{
  "encoder_bias": "qkv",
  "encoder_shared_expert": false,
  "encoder_conv_stem": false,
  "decoder_width": 256,
  "decoder_norm": "layernorm",
  "beta2": 0.99,
  "max_precond_dim": 512,
  "adamw_lr_other_params": 0.0025
}
Rows from block 7 of the image encoder of a small image captioner, named by matrix and row number. Rows with one number within an expert belong to one neuron, the router's apart. Each number is 200 + 40 x the weight over its row's rms, rounded and kept within 0 to 999. All counts start at 0.
Before each expert's rows are labels from the 100 images, of 14976, where the router gives the expert most weight on average: "responds to" is what is common among them; "colour at peak" is the nearest of a few named colours to the mean colour under the peak. Only what is clearly more common there than usual is listed. The data: flat shapes of many kinds, plain or patterned, on busy backdrops.
# router: router (encoder.blocks.7.mlp.router.weight, 16x160, trained with AdamW), inputs 0-53
# up: expert up (encoder.blocks.7.mlp.up, 16x80x160), inputs 0-53
# down: expert down (encoder.blocks.7.mlp.down, 16x160x80, transposed), outputs 0-53

# expert 4
responds to: count: one; its colour: grey
colour at peak: grey
router.4,164,244,224,180,225,187,235,190,245,265,180,207,208,250,204,136,127,258,205,140,180,165,178,206,189,224,253,164,230,175,186,161,222,209,175,200,215,206,212,211,230,163,216,229,174,171,248,161,245,214,168,224,245,149
up.0,195,181,220,212,286,223,227,170,177,170,266,194,185,181,168,250,261,169,258,121,170,257,233,200,207,225,160,159,195,194,235,233,198,212,281,225,233,176,222,195,148,211,250,142,195,214,228,141,255,174,111,96,175,205
down.0,214,203,159,190,196,161,231,273,199,228,225,258,226,155,181,212,199,224,173,222,165,212,225,226,202,199,146,123,158,199,181,190,134,226,177,239,254,206,240,229,230,228,193,166,230,284,303,267,178,164,226,164,155,206
up.1,136,195,237,195,225,128,201,222,188,155,234,148,246,146,240,246,168,203,176,198,157,187,222,192,221,211,231,234,215,232,153,216,221,148,196,226,172,175,261,165,146,122,199,118,128,193,222,177,221,198,313,204,218,234
down.1,203,210,166,197,227,156,174,196,205,165,236,170,129,224,305,177,248,222,179,183,169,202,120,166,171,258,176,120,202,247,219,207,206,194,200,183,280,160,205,277,255,117,249,197,143,247,240,165,200,260,175,231,190,192
up.2,238,155,213,203,100,189,217,181,203,124,194,211,198,120,180,270,182,104,190,236,191,207,181,166,222,213,169,252,207,197,208,195,185,123,199,225,196,218,221,115,213,208,217,171,192,279,151,172,219,211,233,203,165,178
down.2,253,167,310,209,196,228,194,227,160,169,134,205,210,139,220,229,189,246,240,233,138,226,150,208,137,168,191,186,225,161,125,184,170,285,225,261,221,287,201,151,193,235,200,150,245,173,244,178,176,195,173,263,178,201
up.3,228,166,213,206,155,198,206,173,227,173,197,179,242,141,223,284,153,165,170,190,186,220,148,137,221,150,234,267,160,162,241,203,252,225,186,237,183,179,241,184,140,232,209,164,230,317,270,139,170,205,227,179,178,239
down.3,220,239,212,231,224,202,110,139,151,209,167,258,211,201,207,256,238,185,214,278,202,215,185,159,157,245,183,250,242,273,160,239,220,155,225,113,229,303,197,123,164,178,112,170,205,267,166,171,213,173,213,217,197,192
up.4,235,104,245,190,197,163,202,121,188,174,100,226,116,168,148,258,154,169,213,216,252,142,184,180,255,179,200,208,212,216,182,208,262,218,220,201,188,224,176,138,241,188,196,264,226,208,148,160,154,144,150,259,223,193
down.4,231,159,244,182,250,186,254,177,163,218,195,213,131,240,148,135,269,237,153,121,233,185,141,237,223,202,159,201,200,175,183,143,196,157,175,202,206,165,188,185,213,156,216,306,312,200,195,251,167,212,217,190,292,174

# expert 5
responds to: count: one
colour at peak: white
router.5,212,224,235,155,183,192,208,162,271,230,133,165,151,222,277,182,156,156,286,249,260,217,183,163,145,143,154,192,217,217,277,196,179,206,144,256,179,252,178,148,196,179,249,240,183,153,131,164,150,243,220,170,216,234
up.0,151,195,209,175,239,255,147,190,210,233,206,227,216,160,206,189,258,197,135,191,171,235,224,256,178,199,217,162,274,200,194,165,119,180,175,146,203,233,216,245,276,258,226,208,225,262,240,192,192,211,200,283,172,185
down.0,218,221,184,147,199,216,189,193,248,240,252,175,178,256,208,227,260,162,230,175,198,191,170,120,278,205,194,108,182,110,170,199,123,261,147,174,161,232,171,274,175,240,257,162,209,204,212,209,195,191,151,171,143,209
up.1,227,197,150,255,224,176,232,235,174,180,209,159,171,258,169,178,280,223,154,178,162,233,172,287,229,268,207,221,273,181,224,197,161,219,270,181,214,180,186,244,184,208,226,237,232,210,195,232,196,140,160,180,259,125
down.1,225,248,224,161,161,162,181,250,177,199,254,175,238,174,168,230,142,179,181,157,218,231,172,131,162,186,142,117,247,132,198,225,237,212,178,136,204,250,194,204,215,227,214,188,186,243,236,199,217,226,198,243,183,224
up.2,190,179,254,173,143,130,213,208,256,215,205,186,209,170,230,264,133,144,255,175,167,164,202,163,205,232,143,244,170,274,211,142,225,176,148,257,168,158,215,131,127,154,181,161,220,133,169,167,212,226,169,118,263,197
down.2,257,179,179,178,187,195,235,219,104,235,170,183,226,272,252,165,193,253,221,194,221,166,261,162,169,174,142,208,175,216,181,159,248,212,203,225,214,206,214,144,135,207,110,183,269,69,168,151,109,225,196,189,306,169
up.3,186,192,235,234,200,176,295,217,282,178,156,152,171,156,190,224,231,204,189,182,260,222,200,177,165,213,114,95,168,228,161,132,234,234,190,200,149,228,208,143,208,169,213,195,244,160,154,158,219,218,186,80,234,148
down.3,266,249,190,215,171,232,184,278,222,222,155,182,202,160,214,193,193,211,191,191,259,185,263,156,150,183,209,194,262,162,267,137,211,251,238,225,214,200,143,134,278,221,176,197,257,176,139,179,187,264,204,223,220,227
up.4,219,165,230,169,211,241,182,195,186,248,191,193,205,232,159,189,149,176,233,157,240,180,191,213,221,270,196,179,197,189,114,175,236,178,147,205,225,188,129,143,196,202,182,200,206,174,126,183,208,133,108,114,216,139
down.4,157,166,222,239,221,143,233,201,191,183,186,224,207,241,247,182,245,161,212,214,159,253,216,271,150,195,129,122,155,251,211,162,219,160,180,189,195,114,183,156,225,246,183,304,227,204,169,161,159,199,134,201,170,173

# expert 6
responds to: brown shape; its colour: brown
colour at peak: brown
router.6,168,232,158,192,255,207,164,192,188,241,256,235,212,222,175,146,249,233,172,242,196,164,249,247,201,229,158,231,209,239,151,195,193,172,144,197,329,178,185,194,173,197,121,211,183,223,227,209,217,156,186,256,240,152
up.0,225,181,201,192,189,220,164,234,197,199,163,189,139,157,110,261,147,155,180,140,186,215,191,208,235,241,261,158,223,201,187,203,240,159,203,193,183,253,159,198,264,213,191,163,193,223,173,138,162,155,196,136,111,245
down.0,200,148,226,182,137,197,227,186,116,244,148,235,218,187,199,187,159,195,141,180,136,199,155,147,170,194,150,193,187,197,250,189,207,258,204,189,127,170,241,209,142,126,198,195,186,219,160,191,206,263,258,137,259,243
up.1,298,180,189,222,145,228,272,185,130,193,139,278,167,196,173,172,209,181,144,255,173,208,215,162,215,143,205,215,214,193,158,200,199,240,160,239,173,195,160,213,172,171,209,252,159,258,125,164,215,168,189,148,240,210
down.1,240,161,227,250,198,176,211,178,203,211,162,197,239,200,229,208,241,230,166,193,144,270,229,218,126,157,276,224,103,162,234,192,172,233,210,146,193,159,134,231,209,178,172,220,231,279,169,242,218,258,218,145,155,221
up.2,185,126,187,217,245,226,164,165,157,217,195,261,192,189,172,264,203,161,203,194,205,217,130,226,237,209,174,227,222,170,255,222,136,250,156,246,236,196,152,71,158,172,207,175,218,223,178,215,218,176,181,175,191,139
down.2,241,190,159,230,154,239,230,234,190,177,153,168,223,227,158,161,181,287,145,187,185,197,172,143,289,148,229,239,232,243,167,209,146,278,184,201,242,213,239,300,173,147,207,205,175,222,132,159,154,179,223,220,241,176
up.3,243,265,200,188,252,202,156,200,224,179,174,182,192,242,239,276,193,130,243,252,206,213,152,145,155,246,170,188,139,215,184,113,265,164,221,174,167,268,205,184,155,194,315,143,240,181,223,153,211,261,262,202,234,210
down.3,177,261,158,122,175,166,190,181,236,127,179,228,194,252,265,166,180,142,186,207,189,148,182,177,281,242,258,213,221,163,225,278,218,229,236,158,156,180,189,272,214,204,240,123,190,286,228,214,237,168,202,256,231,133
up.4,195,206,304,179,220,203,210,121,135,216,207,270,150,155,247,236,215,160,149,235,190,147,235,181,231,212,143,207,170,245,173,260,187,214,181,172,186,179,232,188,175,150,206,93,184,248,205,195,215,248,265,199,163,189
down.4,157,250,105,122,259,217,194,169,192,179,214,210,194,224,269,196,133,216,183,300,183,118,184,192,263,190,237,247,208,246,213,165,128,199,139,200,204,194,185,283,193,90,199,175,186,192,145,177,233,176,231,288,197,259

# expert 0
responds to: blue shape; its colour: blue; count: one; hexagon
colour at peak: blue
router.0,136,200,158,212,185,281,183,278,148,210,149,186,116,214,186,214,217,196,172,164,148,208,232,242,242,242,171,170,173,242,174,259,246,114,283,161,136,171,266,208,254,140,185,190,166,200,172,168,197,213,278,209,204,194
up.0,135,196,181,150,230,145,270,151,230,222,205,259,225,146,203,241,176,188,157,210,151,115,212,179,250,239,255,209,175,254,204,209,193,239,205,253,165,162,179,253,222,182,221,143,145,182,180,240,205,127,183,150,148,258
down.0,98,189,241,201,278,197,189,215,212,193,329,165,164,231,192,245,236,194,190,126,166,262,188,204,287,194,171,134,225,153,161,282,181,120,131,212,183,198,223,237,183,195,220,219,221,210,271,185,282,201,237,250,203,201
up.1,236,188,185,134,195,153,222,178,261,200,194,241,176,262,213,158,218,186,242,287,226,156,162,172,253,263,195,146,241,138,43,143,277,161,214,227,216,204,117,170,167,245,201,199,239,208,264,203,204,175,154,180,198,120
down.1,223,226,152,219,201,219,108,248,197,126,189,195,253,200,205,174,175,261,185,168,279,223,224,217,216,238,163,218,186,180,182,215,217,243,203,107,209,248,159,223,176,216,263,205,158,275,226,162,152,261,194,218,183,202
up.2,235,151,204,172,162,177,163,185,216,156,172,236,168,189,164,194,220,169,228,140,199,192,181,195,188,215,215,195,206,127,205,253,256,250,191,185,164,166,192,214,262,173,241,203,223,282,200,167,224,179,226,172,208,176
down.2,218,265,154,262,151,266,160,183,109,241,215,181,206,256,143,153,190,207,259,188,176,213,224,186,214,165,179,207,207,273,166,204,198,237,253,299,252,308,216,192,160,226,150,223,203,210,229,177,184,188,228,201,227,234
up.3,204,203,212,256,220,227,256,192,146,261,202,168,256,188,81,144,242,166,224,245,223,162,231,235,199,209,201,238,177,189,152,210,195,252,252,198,122,270,170,217,293,206,119,104,273,255,223,246,184,197,210,225,198,255
down.3,182,249,135,257,163,277,122,208,184,221,158,194,249,247,194,212,196,220,232,130,211,197,147,248,217,202,222,205,257,203,173,224,208,220,210,186,218,208,243,221,199,199,143,129,183,203,116,180,179,229,147,296,245,142
up.4,196,199,221,193,277,204,224,171,159,169,173,194,226,196,155,205,229,247,211,206,246,177,226,217,222,180,164,196,277,205,328,139,193,248,183,284,199,139,227,211,217,208,247,102,285,268,283,323,191,182,150,172,166,150
down.4,143,191,219,228,203,156,257,246,253,245,256,252,188,207,253,188,198,211,175,247,178,293,136,183,205,219,254,143,137,169,196,145,188,213,235,208,178,186,238,246,185,155,226,217,173,122,206,229,177,175,170,256,177,244

# expert 2
responds to: red shape; purple shape; its colour: red; hexagon
colour at peak: red; purple
router.2,173,159,245,180,150,188,150,206,179,247,203,241,202,103,240,212,252,169,198,210,240,193,299,229,192,185,173,157,208,188,232,251,198,236,216,120,117,187,158,191,189,242,107,152,215,225,233,247,199,171,263,148,213,198
up.0,218,239,158,250,244,177,206,188,164,222,207,161,234,246,155,194,205,223,191,200,211,123,270,222,278,214,182,204,189,222,189,146,273,249,222,224,244,185,157,214,264,223,195,156,182,188,91,278,168,160,243,217,157,216
down.0,220,193,183,230,197,177,189,201,272,166,243,212,167,236,211,242,192,231,206,155,184,200,200,200,137,183,240,206,173,187,186,220,163,234,201,157,121,167,148,305,254,225,180,223,181,165,208,275,114,266,191,135,142,218
up.1,180,189,213,203,233,227,192,176,191,236,267,210,190,162,175,252,214,164,216,198,163,256,227,227,207,290,247,254,252,282,174,297,203,125,205,237,152,188,229,197,166,162,188,135,171,243,126,180,215,199,170,173,147,243
down.1,178,118,184,237,226,161,168,226,208,208,156,136,182,152,146,202,248,288,233,154,92,258,203,173,222,206,190,159,239,86,230,247,162,194,179,139,213,162,301,197,170,244,247,217,149,205,285,173,275,207,202,179,227,198
up.2,161,210,173,241,229,202,189,180,212,165,232,236,219,256,111,162,120,243,276,201,180,271,227,166,132,254,193,164,173,215,160,198,213,177,168,263,227,131,175,198,226,182,183,225,161,178,272,126,220,207,182,226,161,172
down.2,147,245,134,222,193,189,202,200,229,221,200,171,157,226,227,186,155,268,265,125,183,256,151,201,50,191,284,254,251,243,197,157,143,208,212,219,197,216,180,274,229,152,223,235,183,136,246,138,166,201,225,218,209,202
up.3,252,212,237,248,205,128,264,188,187,157,224,210,159,201,206,180,167,171,205,216,183,126,201,193,256,203,198,168,208,184,169,151,262,164,162,263,200,143,169,135,287,135,209,159,209,250,182,184,231,223,157,167,211,234
down.3,223,202,219,231,107,229,239,208,241,236,198,167,190,252,151,161,141,124,182,219,187,195,246,168,200,129,131,191,233,148,210,162,222,274,172,239,257,232,191,227,172,125,249,155,180,199,166,165,145,258,169,229,243,200
up.4,201,246,172,230,194,177,225,194,215,202,285,250,190,208,202,233,157,189,204,156,161,157,214,230,201,255,190,210,146,217,188,169,241,159,273,151,212,130,284,193,186,174,160,189,206,202,178,171,242,195,181,222,162,161
down.4,175,181,163,238,155,234,293,186,194,133,157,220,175,233,288,165,173,194,155,288,248,139,207,189,143,140,191,112,208,255,199,207,201,255,169,235,212,129,216,209,242,166,237,183,201,293,209,299,165,157,212,214,167,188